From a checkpoint of a small segmentation model: 25700 steps.
Rows from block 16 of a small segmentation model, named by matrix and row number. Each number is 50 + 15 x the weight over its row's rms, rounded and kept within 0 to 99. All counts start at 0.
After each channel's rows are labels from the 100 images, of 14848, where the channel reaches its highest value: "place" is the part of the image that holds the peak; "strongest on" is what is common among them. Only what is clearly more common there than usual is listed. The data: rendered scenes of coloured solids on a plain floor. In brackets: how many of the 100, against the usual share in percent.
# conv: 3x3 conv (model.decb.1.2.conv.weight, 64x64x3x3, each kernel summed), inputs 0-63

conv.8:55 40 25 47 40 36 55 76 48 51 00 60 30 52 58 48 50 30 50 34 28 90 43 68 40 63 55 60 59 42 28 24 38 43 31 46 62 53 38 39 58 40 60 60 32 32 56 51 61 51 45 44 30 29 47 62 45 45 21 60 64 52 52 40
place: bottom centre (33 vs 11.1)
strongest on: cube frame (84 vs 11.6); largest object: cube frame (77 vs 3.5)

conv.56:12 42 35 68 51 43 13 66 54 50 35 20 52 24 53 72 27 37 57 61 44 46 34 22 54 45 58 46 27 58 43 39 51 52 55 29 65 35 44 50 44 20 49 60 29 36 55 32 44 42 45 41 10 51 38 59 55 53 55 39 50 56 32 52
place: bottom centre (28 vs 11.1)
strongest on: tube (61 vs 12.1); largest object: tube (51 vs 5.7)

conv.23:53 47 47 55 59 43 14 41 62 71 57 44 51 25 68 46 54 93 50 57 27 53 45 31 81 34 55 46 48 40 42 45 42 39 59 40 52 43 61 32 61 60 30 28 59 49 59 48 07 66 53 39 38 48 47 61 32 74 39 41 50 20 63 40
place: middle right (32 vs 11.1)
strongest on: dome (29 vs 11.6)

conv.27:64 66 33 38 54 72 33 36 52 22 46 38 49 68 46 46 25 50 47 35 59 46 53 30 27 30 51 45 27 64 39 44 43 39 19 48 33 23 54 72 62 52 49 38 50 67 72 59 31 45 57 58 34 55 15 62 76 44 50 29 56 48 57 80
place: top left (39 vs 11.1); top centre (27 vs 11.1)
strongest on: light from behind the scene (55 vs 25.3); tube (39 vs 12.1)

conv.18:45 50 61 43 45 36 44 44 58 50 51 52 60 31 57 48 30 45 69 47 52 54 42 26 58 08 51 22 17 55 40 52 41 62 56 26 26 49 47 43 51 41 23 28 59 39 47 62 05 55 45 20 58 24 44 49 40 51 32 42 39 55 33 37
place: centre (32 vs 11.1)
strongest on: torus (34 vs 11.7)

conv.52:54 43 50 37 42 26 28 50 40 19 37 48 72 62 46 62 53 60 25 42 40 42 61 37 44 37 49 60 56 45 42 25 57 52 44 44 45 83 55 32 44 69 41 32 44 65 36 57 00 42 40 55 42 47 10 53 56 58 43 46 35 60 65 56
place: bottom right (38 vs 11.1); middle right (37 vs 11.1)
strongest on: bowl (37 vs 11.8); tube (34 vs 12.1)

conv.49:38 63 35 47 44 54 59 42 24 57 39 55 48 67 54 07 53 44 55 34 48 41 46 40 52 50 60 34 30 52 46 61 28 31 55 33 25 80 29 74 30 21 46 18 38 59 27 35 45 69 38 52 38 50 36 44 42 36 52 64 35 41 28 55
place: middle left (31 vs 11.1); bottom left (30 vs 11.1)
strongest on: sphere (35 vs 11.7)

conv.36:21 52 67 27 32 59 31 45 56 39 32 38 23 69 49 27 41 35 39 53 62 47 46 33 39 50 42 19 40 60 20 55 48 58 41 54 64 28 39 29 35 46 47 48 50 37 61 45 44 31 55 54 40 59 40 18 25 34 15 44 39 43 28 51
place: centre (29 vs 11.1)
strongest on: tube (91 vs 12.1); largest object: tube (74 vs 5.7)